{
  "train_examples": 195000,
  "image_size": 40,
  "targets": ["count", "largest object", "light from"],
  "norm": "layernorm",
  "fused_qkv": true,
  "parallel_block": false,
  "inner_norm": false,
  "num_experts": 16,
  "layers": 12,
  "loss": "cross_entropy",
  "optimizer": "muon",
  "cautious_weight_decay": true,
  "max_steps": 6700
}
Rows from block 8 of a small image classifier, named by matrix and row number. Rows with one number belong to one neuron. Each number is 500 + 40 x the weight over its row's rms, rounded and kept within 0 to 999. All counts start at 0. Numbers have three digits each. After the name is the row's rms in percent of the matrix's.
After each neuron's rows are labels from the 100 images, of 14848, where the neuron reaches its largest size: "strongest on" is what is common among them. Only what is clearly more common there than usual is listed. The data: rendered scenes of coloured solids on a plain floor.
# gate: MLP gate (model.blocks.8.mlp.gate.weight, 672x256), inputs 64-127
# fc1: MLP up (model.blocks.8.mlp.fc1.weight, 672x256), inputs 64-127
# fc2: MLP down (model.blocks.8.mlp.fc2.weight, 256x672, transposed), outputs 64-127

gate.399 093:482525516456516540440528518481455521475416504509497523551439534478488613564596528493553593527472541436516512450547455579461451465519553487457517603536478500567497492540519534476570478480485453
fc1.399 099:510514491516509441538499488465512491528513490440498496454525526528581524495474554512502472532471421607491507575534497548528478553512525483552506430576472521439541446495469544520467528421534440
fc2.399 092:491479524534575562489524488566497450435455510554427503546490517545499537542470558470597472490448561449415513469532495574547524498469494502467490450548533433548491462588460491441516444471451489
strongest on: count: five; green object; cube frame; star block

gate.260 093:541540459516500491457498391549487464552504531546478505507530499491492505459473505532494415552514542493568573447523503500548490560463468494548461502511426578477518449475497489603524492469492474
fc1.260 090:459504463376511496546429560444503515427497512465520533463556500543559492505570495432601474504573519525499489412466453455488455509479477466524560547528494530499564530430590558505486557483505444
fc2.260 091:482463479543513496441499436543473531504517492492426500525515418493506504531461532508528462412445494498502507512491467565531528436572547534578547520398477461555502441464519506490583480477478539
strongest on: count: five

gate.164 115:471438430530459513491526509426454540560486518540538518477553471566554485541471463525488576512474575442524486481536450461551513481488468534497482545433482490562486497475495520452460506484498470
fc1.164 111:529537512578535477531534497561511576455523534500504477532483559533497537528454573427505519510555536468469578532435470466488519471481381502474487536536496532378539507493519534482481554555502555
fc2.164 115:515456472449455547437447500413471457497432491509561550525506506521491570569450479523395497512528464508554559515499476574513433532532513525530491494464494482563465431543532467426529477505494520
strongest on: blue object; spring; its colour: blue

gate.541 095:467600524425519469519546605443427453523462537469477511492421547433510414608505524479517509462558572486567558459511510487472544438507567518531458575444483462544479477546497450509518460455484521
fc1.541 092:468489531469575452519516459482524517502500519487500494515476506498505470436558546490408509525505473503538562495462515514515509491488508470567522496537552505532509571501505498558494553460492522
fc2.541 089:372528543485517523470544542498504464553497484591487515552511523481541534520541540551527453428558476501461485480493527478495475491440479515493502493543515484559488593467554493493545531455461538
strongest on: cone

gate.515 105:497411513583451466526557469483524474466518543493502464582515491577527463493485480499536582482504485496480449456514496465447515494525448533488463470500486511532528508529489466512470465514503486
fc1.515 099:479505505470502546542523553476423457573522518526516511498540512506500488446446470495572505472542405602544490460475531518482526503494442511496505464545487436524475474547543471520443518470427542
fc2.515 103:545488528538502579527546538506507468536412542553547575565523484547469460457541563496462427483486509499476557567561520486442478418512454531502492536550467549526479472493499482431468492517456468
strongest on: bowl

gate.227 095:486534412567408510505433476560469487566479440498573490556521404539504523504491537470483485478464477590489527490499552560500475450512528495544538506491466519524503463506543485555499464489559556
fc1.227 098:498509551392553497511481477561420541524566490506499529512458546463491479456502541453503494447403462549455475612472534471460548523456522480438568547524512480483472450488437511506407478507564543
fc2.227 100:468493457503449470520451523491502517485507495468426471556498509559550483499502498524523421497518467549507549503509429501523465496448608511479478450540479573443561450554505437530508469493572522
strongest on: sphere

gate.97 086:521553475516567500482482466484548516523466520513510535474500462541545412468506526433473447563532488433485461499508433537570521595455530540499518572505549542555502494577467484522520490556530490
fc1.97 079:582515498524547456509539462507470486518528493441509501562563506568528503484473412504497527607517517531491437465501499584473517542514487552542493517646481522424528512571484454478463587426486526
fc2.97 078:509536554446461514510527481531467434534514456548506437511518536523542525486516524534500500503498505505475486581516544522577496472543516467447533465463517495490512544489519519537485463502520557
strongest on: cone; egg

gate.628 107:531516546500509470504473514496462480509418530502591399412493566496517483490516547489544575497434472487542464537456444504475518527466515481436468503479488494540492547560550549429468513492508515
fc1.628 105:502409504499449499465505516520498485523574488474495460549492481499538456506489483564493491435540472595490499551486480548523459513438513461481565496551428509515492558531472560500514405475515540
fc2.628 112:455531469396478456492447505534431524513534448499496466468446533532481440425546495461548621522485481484520502469481489507544548492522433527478407519491542546480453462480464435446480480461560510
strongest on: light from behind the scene; grey object; count: five; spring

gate.160 088:500483504536542514490472569477517412439454491495446552509516478455415466503438485543465520462485521467520492539533549501501480461469445471482460570394497463497508504431508520455456462493579504
fc1.160 092:525456490492461487545561490511492515526475502463458511476549488511515536525515456443427542537539468481539501498469416607491545469461459499530482590514467488503482509549462535522463535534472467
fc2.160 091:510464546530526596512474461513433468515551470473466524516522506566488510448495533477508512465496547491526484492480565513518544489519464520532531537487457521514374558479525514522485572464430530
strongest on: sphere

gate.72 108:504471437481502503516514505494580526540483555460462548479502460505433520491573474428477496508550461516512516485497522423506574524568508518585387504471513487533478465480529463521564541497536518
fc1.72 113:510554511516543423539476480511541474503429498501594532502503491447536507538435532554444447447546476487537435484527461489552549483485549487578528459447556541459510556436487494525527499549514442
fc2.72 111:526499552463494506474524458522498489505485487520519493527521568452510614496482504492499560496540477469496502480406549492464492452506500487510583518443488528446407554521473499419461457462520558
strongest on: bowl; largest object: bowl

gate.635 098:510513516487507488451505509433510481427519451533468494569469541468562486445515450530522434489456522493524522561541449515519451490454449521508503482489518537475504560558508487500455467502463466
fc1.635 106:535475470499502549500503561473518565409442560452531528440425498491480494550517517537477495462541435482532563527430504501492490495538512486462603485542463476534491492454430481504509494476518460
fc2.635 112:498521471502463444481429520444524512439486569456467472518523511527511490537425544511509451491489551490535500512468536484516472574500439491555470477547532490520524567443430465469480490484518499
strongest on: disc; largest object: disc

gate.609 116:506545461524608503514552526516535452502573542479407451517499425546538543426546461536403561538543477507527469402544496515510474535508501427528441559533529475455492531513471509511463508436563512
fc1.609 105:471484437538510462447590502487467426458462565531515495449489543504559587486526438555495539532510579474517482481492533473436542560515472496470514516554514498465447514535522485565476579449548519
fc2.609 114:509588438488460501511460472519435508442486501513472560507467488570517503506516559506510531546545525470431453529508469498431463531470513553490460538571539486449487506569469476518497505432491517
strongest on: cone; green object; largest object: cone; pyramid

gate.269 075:518560503491515508452464433501567554513496519442477573538515546473501551489425542507547577534444512516523517458541544462526521525498529538468528532549508442434540533504480555517517546477471539
fc1.269 079:545518517492527456514499592486482515446470548525520456481534556506543487537549515537559517508536479493514453482485553476494479520537501504486510535490492514484524534544491515479490519524474494
fc2.269 078:559487478525521482490561540537409554465547480441502497473465456498500459508436478442428449548505479531421530503443517523485477548477474501497542516440494509484520478507576503497536524467447515
strongest on: teal object; spring

gate.51 081:484478568484435470439502504475454494451458467487495476496503466472468607460491504486501459475488511439504451472500499581527490563579542509414482488513531585498536517420488560457588499550417571
fc1.51 080:483473485552549560476513510478487553587508488459507518460472508493491558466507566455446497507523497475479566494462445504553476525463506464566532543528573445489476599477523555450495472545457509
fc2.51 074:525558518485512469540511517491507400490464461484518516457599509474495449436510458550459499505472479509566516416492546521561494558469541531493468522405488479440507500490398520534472541490526501
strongest on: light from behind the scene; count: five

gate.360 114:544466476499507529480498492592504538496510538519430477440551501530489573491526533518513544485492538489483513495511510482460472521436419512466445438544470480484521490568531473503572485573475559
fc1.360 101:465473475439506497535513603451472471500513503517531481493523528462539526518454443463520504530544443601474471471553518453512516462508489496501506550514495375520452509506482496562452514496533546
fc2.360 110:425439517471507458479540500566534543424444467467533550513507457539477546502458494575468499570394474496436505551462427505479520451462531486432514449516515455514513524526601445479481506554534514
strongest on: light from behind the camera

gate.610 098:474559478477566498510456480475498528478514492499457469583534464511493430550536476475467561478541536496520528501492585513450533445478475515460499515381504506515495468563456475450464436453545433
fc1.610 098:552511532511428546510456536534594441442431507427527501458533519498495477478498534507506482492499433512541446511456521584514496453446491451512509442472406513491497436490461556481553424525493501
fc2.610 101:440557504479546430482508428536501519547513439530491527474535412563532529451549480490525541443517442581580551535436515434551377516427445532547492523543467456539581486456543491517497530463425569
strongest on: light from the right

gate.533 117:566481561498454481495467489567538467564407512505488533483478513496445455482519587497500509483456524540510497481534475535469510506430495491448488554489587463558540519506437480548493532530557495
fc1.533 117:504470482509528505512507488494591510490501460422458530469493536503502438555459534535467520598443530464528528481526453528409475456543500431501470482531430498551540442472480496508518516497521538
fc2.533 115:552540498498541484506542500475465495476471503483555472441447522498444498492640570515481560478538479434561489498497495475521432533507427470431482433507522497581504532499455608547509551489545457
strongest on: count: four

gate.557 063:561541597524494495515443513490446544498490518499505562388559535546494477505473424483592512516508580509525519497518499543479459505535520471578456569417608488455471484517574555589483477456484497
fc1.557 060:436526552532508501507581467441529470500479503510492489467515458537516479485500442465446500508528514562479515515540496487486474409411448485461527507459601501467512474544475509472401424515446505
fc2.557 046:498454548472478533478473633510518536459493559515516477510543508490478571485550457512476514510444515498491497490520475491520490448585491530551509563463522515506430563555464549541463524553393428
strongest on: disc; largest object: disc

gate.507 113:499455570498581507470511533486457520509498430546433478449442558461513481513539498496444454474436509554455539473519507495474462533563509477503488529566468568461455518499514527528563501498536526
fc1.507 110:518457499527523536561538494508478480477424544504569556501514538481458479485534486525532524463549467534445468480449490491506538507469574497462492467439507541530457534557514548473451429482534578
fc2.507 121:397511598464500454473536497481442442568477490542552491542523520417462500538448500455478464487512513544475495514518468546499473493482519507509516566428523447459447491492422523532452469489482499
strongest on: cone; tube

gate.346 116:493505500484506499513531484475467549522479515512555503481512510514551500493522485486562485470588467495430469600475438519536496489471496458553481528563528520521522455497484520482432550470569485
fc1.346 122:500568518494439539438530448468452485522487521415542567527486508457493506482491486522460541473495465492518513480597516466454512548518448474494448541538490507449437489547547512508510478447553529
fc2.346 133:441568448428510489509522463543526543496552466522517539456495500476513500488508540468570441431468523534526450524439519611523498515486506496490599518509488454473463526509426495528500526549454533
strongest on: count: two

gate.455 078:487508478481437544464523496476492451483452480480533518452531595471495487489528550520512578519474517506450521462475505493579501492516545521461464480508493508524491463436482506533509491552462501
fc1.455 084:521468551490522511507523432552482460478500510525474511515545559522448501465474439536544582454455512512476535466522493499452532542495493518570501538516451439491518503495558474470454510537395404
fc2.455 078:554555490515491509548499507506484516459538521488563554500491536396521501517543433507547452483482463424545452571508570485479500534534446524475475470541402537450494484525546485504536443465447520
strongest on: sphere; dome

gate.315 119:504548462466545433511457533500511569498530470585519474535550495543549535481503541486472521569487509491515545485490532473469528498520497532439440555494509431551510532498516442537496440465527457
fc1.315 111:441501543500470516448540461510462486475499522461498508518549429492441454556548503563503487471462506451525564574497490494451506510491581485491503561474527505553518552494452455489502582486534498
fc2.315 111:463558460575581490493506491576577478493511502432474465489498545468518421549500606539534477526513486557474514433536556462514496510466438456478512443518532483511496529459557493461505532506486421
strongest on: blue object; teal object; bumpy ball; dome

gate.286 073:508593474500537478438550460468490448410436552539513521518511487582496541508498526521473472508495579442473521502546429482542520540502497500533452497563586485547448543409424547533443533572491495
fc1.286 066:467504468483460441448471542481463475511503514545525513494455461408565491531474464480465479514543451489502492497508578531517565482494419476459495569548488522510551489546550515578446498478455405
fc2.286 067:481504480502542513504484454538554497428530516508499484510513450573561499456546564547452506486452520483542489530536524490517466507512514498506464504497543456558522517530428456554471488434468463
strongest on: teal object; count: five

gate.364 099:502546556577482533491588510422514473438494484523513555509497529466512501439468512487459519483471493470546490559440441524550492479552475482553498541424494464441495529567527464498506538579409477
fc1.364 100:509486566421450508463549503444460531490516483532589491507490599526496581466511562445476522561469436531511473453488509540448523552527430498521524513427458460503495425533502512575504485470497497
fc2.364 103:450490460545487600521504482529498443516459492524509471519485545490432468501570468465549507513471562525539499504497546481548510569459419573484476540521531436495502481500440436484442514444422556
strongest on: disc; largest object: disc

gate.95 087:502428499545473545483394544486514483574487506523494520484477500533527463499470493478463430545515517517529423453527518432418583487487564584485510518535559476530541446518453504537495480523536457
fc1.95 083:535527523467477465651535468484576523476468452483471518474488548462496516452540504467572524481508444555493593514456500538557456518515505475589605486543509462481496479473511519581464456487490514
fc2.95 082:504480498568524505518506492488440512567490507531499528497524563451549478500500473559437502500519424597520438512574425558472467478491445548462407470548473473479593461526475466520523486533446411
strongest on: teal object

gate.462 083:524509510561473404456468576499490475502499467508477524508477497558496401554524431552547514492553550477553514547499538531480447525450456527478509485435546415486476551446534551543486563531479584
fc1.462 077:532423484491481496456491502536530513510509475583510477451480488474449523510467528515448518538471552499507489567549469510518458493506533523524429428468461450448456490514505526490503469481546593
fc2.462 079:529509524559520469563462549478437515483466490518532500529460532426410529502515441491450499473479520541512562558558513449483430495443503533503514367494513513532470436405541527519505482493471485
strongest on: sphere

gate.12 108:486493516546458435428506581456523493545508483521581488515479542455495530442541489501511510560482547485492502469558528524520482558520545431396432577531495466534480538517513480424529485470438547
fc1.12 116:507526533500500522510482524491565444490528457496488498487532502454490543475515451453437428517482518459489487436528473547423521608524538535550474425501465505538534481583509518475521487519429521
fc2.12 131:513426486545488523537506458449499493485504513516440539475481467578486436520430560553502555487467460531455519467481477506500512486506448478488510501473509460452548553481550529495508518481523478
strongest on: count: five; teal object

gate.480 092:419499539517461548519489539521549556513539439490505547547549431456556502481537458511599574547453537556475573611533536501544434482489525459515524489472463478481536394480429576535489561494494538
fc1.480 098:458605503492434453457436495546548473533530492477505485533506562490527561482470508496450542501525591536562521611532428455459519517514480583523456428507459477423513467431394533483464436506547487
fc2.480 095:497568511504500553510495511448514475525459505503521466508492520512495462511470564528469468523491447519520454498448554481552481509464478559472488526511494433500494567471499564516461510564537466
strongest on: light from behind the scene

gate.225 096:503503495558489527436478588489533523573425455495496510481496472533530489478494499533385491512470492433523497517470532421527465521503496464469519532543485509493533469486528497434440465490511532
fc1.225 102:536535606433570492546534539503399490514514555551476494425491560577418506473511494552493500528555510502453521531542529453570504464552546479487489509492553449458511493525520514435549479506471507
fc2.225 098:437475471474491462532519458484428512492561476500449505518484466452498486483571489539554451453462508507522495516534474460487570516449551522522405525557420488513487538517455527488525531499482388
strongest on: cone

gate.7 085:452464520482481467520440515435500425498512416501521482462517491481566590469579498446532517569454442582451534559509481546476460512511521436533572488462511509499541515505522515472526563501563522
fc1.7 080:493483507444513511467549443519537504482439508558555430507491427456548457534464524484479488486505514515527488502483476504508425610499525532557485466539506497459541453576467520511549514545489518
fc2.7 083:484489487558449505544521494523486533521477477414462494471494540501548471457580506500458406504577500472456477627494472436505514537516504531426480451520484430524555527572525504487468551583485488
strongest on: count: four; spring; largest object: spring

gate.2 082:485574528513489465511555483406513554481468543461511581567499434457458511509418529490494493490524525465495489501518476472454467498436555489548557534521500501528545520495497491498461511460498479
fc1.2 083:541422431553390507503478499508548465527487499540513470514463448555506535560589479450507477495456501481561516532496582528531530454484545538466550461490509458518539541483502472503504480509450462
fc2.2 080:535561483521466568544440457504515514524436512534540529581437524414503520490472462496457479473495509524545446466475525512487498445429525501456508489439440425516540466476481434479454547489535418
strongest on: light from behind the scene; octahedron

gate.592 105:509476475493490558492470520444475461530522512517468472438499448533533547486493477514548519528535508434488521459573474508515494547524459388535525498506476525480532457429499483500536500560378496
fc1.592 098:460594482530479445522501503536538527509485545522508572481505529545493521491418485489494511510491487490484485501525563522549508511519533498453512529461494499489449585481469470544487504470521518
fc2.592 104:468490521486488458523519537491523484521534506498485534584464516516489533555508446460517544465527494618479574434478499526513491541563476433532479464415544445526505472539459504501437543448468503
strongest on: blue object; its colour: blue

gate.232 103:531543534494476512480541495437525451493446503424584496473451492471475496528466600500487455604523495586400469504549538471504501423544517454512458552470573534577513430490491491509579537505532545
fc1.232 109:506496502484519573546564474507495510450479494453526522576456495582467560457534554582476520543479452525470488506483485499479522499522669477486554540569552511535523567532551482549412509565460500
fc2.232 102:546521431560530530452496470505539485485521471501507500460537528512552446479508463542574514490494409451594479486500523565462521558514501494484441506494564499516490471492518559440530527535450458
strongest on: light from the left

gate.147 119:529518449468494435414512431521465499452504521590533477483505468548508510511453466512506431466512537484473432511483482473457434446461439482540483514553516521467519475496448560497565486476488563
fc1.147 124:506458540520426474539529565443424509554524490481539464470516528511506521395472551475536493467487558522526500531435594446495521445489508515489487564444452495457516550510469510438555427457454506
fc2.147 114:508499515417591570566502513468501465490513484503547515485522463564502530582537524486440501491568557447489487446474522489476519435465478532544509515491466409499560479490516428420468507513510497
strongest on: light from the left

gate.351 105:507456481427448448439430524399516536522471539516513600403495546479572483508467445452523507521513498496527475556527484547502530559451522578530507488550487499445455494492444540464500540467544484
fc1.351 113:464470511526505438547512524513517492508492446599511490468525516510506504487464496468454490479417502504503392535489518514540470484510549520476559570431526516494494529490540529480509595515479453
fc2.351 124:559463453562518575502510458481496408459521528472456511545524451489511493522465511546523579491578446542536532506510546484490437518488488485549448421545515530452496549539512505519521464480470495
strongest on: count: two

gate.199 095:554467557495461526498468514455531459513492559492507485557550492559628547479448481498505515537474506498570469494504465550515522512486490539497531478526529514430426467531494531494431501454504552
fc1.199 099:540443508460481466471499423587529485486471511531530502512491502595577471492456562534474478447504508479504462417474522422504541494508549533461479533545494498506523444467504501500551488529507466
fc2.199 098:518484493490526498451494565513483538535469529525468464481543466401485542460519478500546486549517491498458388485526498455470528480476468547531535484488430500438546578512446476501474494499546536
strongest on: disc

gate.3 106:565555485467523499456495557466489571489536510433541492472437571484630475506485551460552513553485500412460509511494449509479502449466436484499496530537473507521559507501509547476527548487542523
fc1.3 116:501476457468453504505541445550524532528495548405518502479491488429469460624515529510524470479511541485500479495535499504418515506458457516497473552494507457516462507468487521545549481516642490
fc2.3 108:552545544532498529471517571478444480526515530602567534474453547470543506446547466510448525486464523498524495490511491489492485461503564548532536424474506532498530492513518482530506513516503515
strongest on: light from behind the camera; count: five; cone

gate.540 083:488503477476474466422560391487450470512546464383493484492490458498491475520473522538586498519460522487411498547472503569478462501499454529487497478416474582531467522486484465456480479593462471
fc1.540 091:497507486508424506586458499499564468543485545509460488530457619511473480505507494517541535510588521566514396510486523472561448546556526578477538478461488466511510443543457491506452441494559508
fc2.540 083:502500518482436602606528504513489505540451538514466465510508548530504508512507433484490537501484551482501479462511486456474586591492535525454502642519399498510480449455501523534489488560501448
strongest on: blue object; dodecahedron; its colour: blue; largest object: dodecahedron

gate.251 109:529384489549503456492514450486451522481490425582476524470560572606449549487505392515534452534531513516533512478465469498462421453495463477427441529556511465595500513478482520482458491484501532
fc1.251 108:494517517499485531498428507467535490541494501467538592526463553506502546477512472560484541460513433533437516496462502522496517588475567432471500511504538492497478476469478481563560494450485447
fc2.251 110:440525462513495550510501445546534559552450414399502487526521455517479532490521435478472460484498566489441515481497483472545510530561418538523522542429485411504403450545478501440496515441475487
strongest on: blue object; count: three

gate.367 086:484478489581505539419512549506525454422544575549579496458507407526552489486496468536495472460523516526509470527525456486479537471534522483499531522495458419443564473526481517472489521475590475
fc1.367 095:486449510531493554477518512507509503483465496504463458476483462509529494527514565489525473510480564501451459522516457536496366467503548454509518441504443470575407543514492557471483473444532571
fc2.367 082:483505508473522527498502562517466481602548472567452528567554567478444506441450500581410439534482445512550468432472464447517548451486456525467453559561575514435512495462507448490476519533581476
strongest on: green object; sphere; dome; its colour: green

gate.428 105:534532490581547464518485456470491487462472504506501496526534444525480472542547518482413485419493457490460464516435493490504562455461462487518459516597530543473514467513421490517542505543521418
fc1.428 106:431464443517525556492460522430518523499515494536483490424507554530452494468426534427497518525434533538499470464488477498426485504500551530526562527479462485523386517505566531467485515519545461
fc2.428 107:431445547523532414484558534454531460470519486510440531487482487495499544540446472494496445499501426472505553560482508469573490549512564472456471542520564492474550516494504519537487526577480516
strongest on: bowl

gate.128 074:527556452526524504441429589502384506536521474530496477533545461514495492566562493518453525533418441531411466465451510500523472478521539576482495518492465523497548465473461536461517433493546459
fc1.128 073:412476465510493490469552542520465479579449549462581490507452462521453457511545431411481471527534505409549565534458517557555503526546530429504572490519432523467591494536476567508467451449443534
fc2.128 067:518506516532438513500469490542515546445560485417491413495488496461519469528529480463430496490494451559437506531526513569493506433551480537446494446473518488465439528589454486438487472531477485
strongest on: light from the right; red object; its colour: red

gate.391 117:427537574450458393486562460524546492480547507512546557520488514516453493502538479442471481491412500523535522536489512513493499483493428515472469509490541471500508520535527512526500479535539497
fc1.391 118:547497472536512462474527462431485453521453525513487507464464476472500520513536509467465452484476450499559542509601500524546495499443507510536441506493492494456444447539522363446539483503478478
fc2.391 117:512460511502576525487471428470530475537541480540507508531417521490530621448486455536520525469515510526479501504566493438488420520479516466458510449388445522498491548514545570496568496435452487
strongest on: light from the right

gate.544 113:457540547469480463469579479528473525498463450545437503504499486469520450503534425443446476419476524533539510453543547497498504480509547430553488454531572490455537439525518463531491475562484460
fc1.544 114:515514483508445453478418504488484495483472516485483415527507513563540463561548492485500548496515477501474474466503460519528512515525496501480498376532484496491483522516407495426512493461470520
fc2.544 117:577545427512491537548504475453507500580488514577429475517473498431509496474546505547526483497532536518503532523451468475495455522451540480537542563473460533502521575546467508513537457535440495
strongest on: light from behind the scene; jack; star block

gate.60 091:534599465526473482440439448447410529513521535594458495492475472551477509524493488505466567445446569542499507465566491481543538484483460473537491532490494463463427472499529554446523453534500525
fc1.60 090:487555486526526514550504519540498428491489525471508499581492429411589522527480486428536494497482578532470526513549463450432425430511477480478509510534507460492500554542543531476512549557562488
fc2.60 087:471473572513439531559530526502465515510527474633455569497522466487424531484494496465495571495533455514496476571486473588520524435539535538445482487477541462449477466498565447484491443543431473
strongest on: disc; largest object: disc; green object

gate.134 107:534469496564454503475473475517502458491440462627533472517521469522434411486565473498542504453516526537543482554473476506528470573523527515561497523481522526483509521515513456522469492502500547
fc1.134 100:535513488490511547564550497570506554506537465485455488525452497538565476507544534509482445597502493518495513519521438527550418521493486556561490417459433508522483537522433491510524448474495441
fc2.134 107:542520551502489452532571467572468528535490476573526528490471535452497450567474545510523539444428492443499493481450521499451522452487505423503483517540541547509508526553440513639583493524522496
strongest on: count: five

gate.179 081:518472534478496531488530532446505473468508526571548495471495418531459478548467497556452532505534490487549470465421530454466532498534509464496504489525494512477557494456527578470531572554524525
fc1.179 078:508464535481448511468502554439483483528534536460529500493454542504543499517596431498499459489462502489463472574462451448503502481484532499471516593432509492467466487447516538534496474502477494
fc2.179 072:544581462413473571455483520476543554493522474533513475507465471498530464593518518502445444441487549571488542536481498528492494495547398515527448518448487445499544521506484507488503565569462417
strongest on: sphere

gate.52 081:577474429534501540559512479478497471479516513512482510616452477574508474505439499557469523459545539431482526510503526546485497496534505486529476532494556642494528479514475497506509475516512467
fc1.52 081:498534508513486435557497594544538471438454491493525409441556590503497427555508528485462470511467511438538381435515532505537464507567477482528526518516528521473552492465479558441459581497461571
fc2.52 079:484467499471430549498532507551566446468493429511461476491489456436554522504481485533530485506576502455422464474490485552479484447463493481554476486509498539476556592493442488490485433527465460
strongest on: disc

gate.415 111:505414456504504456560481594516469530531538438559486461564560451506573454587471532513523519534529522515497509485497550538493477466504555525499493511454473418500536502516480594506439503514573482
fc1.415 116:516532459455489471476512589518503539566531444591520495522535543514564502541524456451467534494493486528543459484466520474459437450547494494601576492465560478551508497530548443442435480472548530
fc2.415 119:468483456511476497466538492533506468491479465482435564503462471553514508532516493498543536508498413500445498464557524437478526527503540535528546501544478612532519483470441464563469524563463581
strongest on: light from the left; count: two

gate.70 093:488413552477455436550526526557461507508445511500520540462512493544425537527518562545512444510463497582482476526530470500517525509484491481516462498590488470575450531581530502481538521555474499
fc1.70 098:526497414596488509461422462434502486464563514427502555506533506497491474495535525525498517534483512439540534409528527469480484486533522453375498466429490503479497491436514510412548500566500551
fc2.70 099:503513488440550461484474573504481488502447511486434512587568529495445481524603491501476542447554503498517515500493469448509510501504477555544564520541519530479501490522427498459534481495541506
strongest on: sphere

gate.580 106:526542480550457511484570444512504504543551502495466507460436494494501513545473487467483556469516491523495481514579499502437565504521531458536471482493523441528447569518542410529498519460455522
fc1.580 109:453438501539498462585577526479532577552491484483540470516476515510491455450491489476508559470574460516521446467486493480513467445436445465498494523584466532514569424549467460502514511549598504
fc2.580 114:474493502532508507542488538491511496509511604449494490604496479513519525570496485465535440500476486478412500511560528477473584479480558570471429464448510493499442481451454443507571500542547437
strongest on: count: five; chain link

gate.150 121:507451523459583522466501507482527484511536513533495415499524431562558421457529581536479471584484500560491553516473514475469512548527458487543483496474554509517458562459635460542535488465547432
fc1.150 101:519472515427484545444538532482506487418480479451552517483459578487507559546528468564537451428504563452503498529468502506614543436495517532505497467516480513509499523481413472507451472495507459
fc2.150 115:513527519537565493499516561498535516575496460536551556504516496494565514587505563517489494476486480441544493532496484487454437472484549501517488490491488456472397484522492504543495493457525475
strongest on: bowl; spring

gate.85 094:565518500549475561514511497551436524476488517522482455503498470503474513519513492506474521531467510518478519572504487577488503448570567471429491498462496503471571538493463476490534491527491551
fc1.85 094:512453482597564480501532509507507466502454508505563507532438534472574508512453526510547542567478514474468549534497431468551506544480517465502492453473550498544516563592507468480419492454524549
fc2.85 094:489510536476447534498467505510428509507500435487505509484529483459475577519504481565520545538498458465515477519514442536527482549551518501488404555461498451551405488425499499451516523440486527
strongest on: twisted bar

gate.446 106:453567540490534503496477562459564509510515506516545516495494501446475564465481547457520472502612536513587473569492563480533476502558513533506424408528484551550484496447464517474521518544541515
fc1.446 101:573491491524517461468569492536482543463488537480598545518491525489472456528556405551467510519417485564445565447550510482511524483517493427545484489478476482489573539507597547444456608467484469
fc2.446 098:475469452444500529455469503477484443483457446479474464499537488483489562532470455503418568500519454416490514479533519449485493445520497564472448514546451492493469520533584556570516456485558529
strongest on: green object; light from behind the camera

gate.219 115:481571518505479539498479520525468512469578404503503499537431443470521570463482438560507513470555504547564495472510428547480577498481474550542501487551533509417553462465513483478461493478501509
fc1.219 113:477486560495516458561534494526518470501476486489531562473526484492497547487515551483526578455518502535461481394503570502517544496445464546584430459586547459503518545538533478530513529502492519
fc2.219 116:489520400470560507474524471555503509484477429530472444536538468533508411565529522477525567464479473471481505407545509496544547492569468396550577439443507534470470508481515470483547504548510500
strongest on: teal object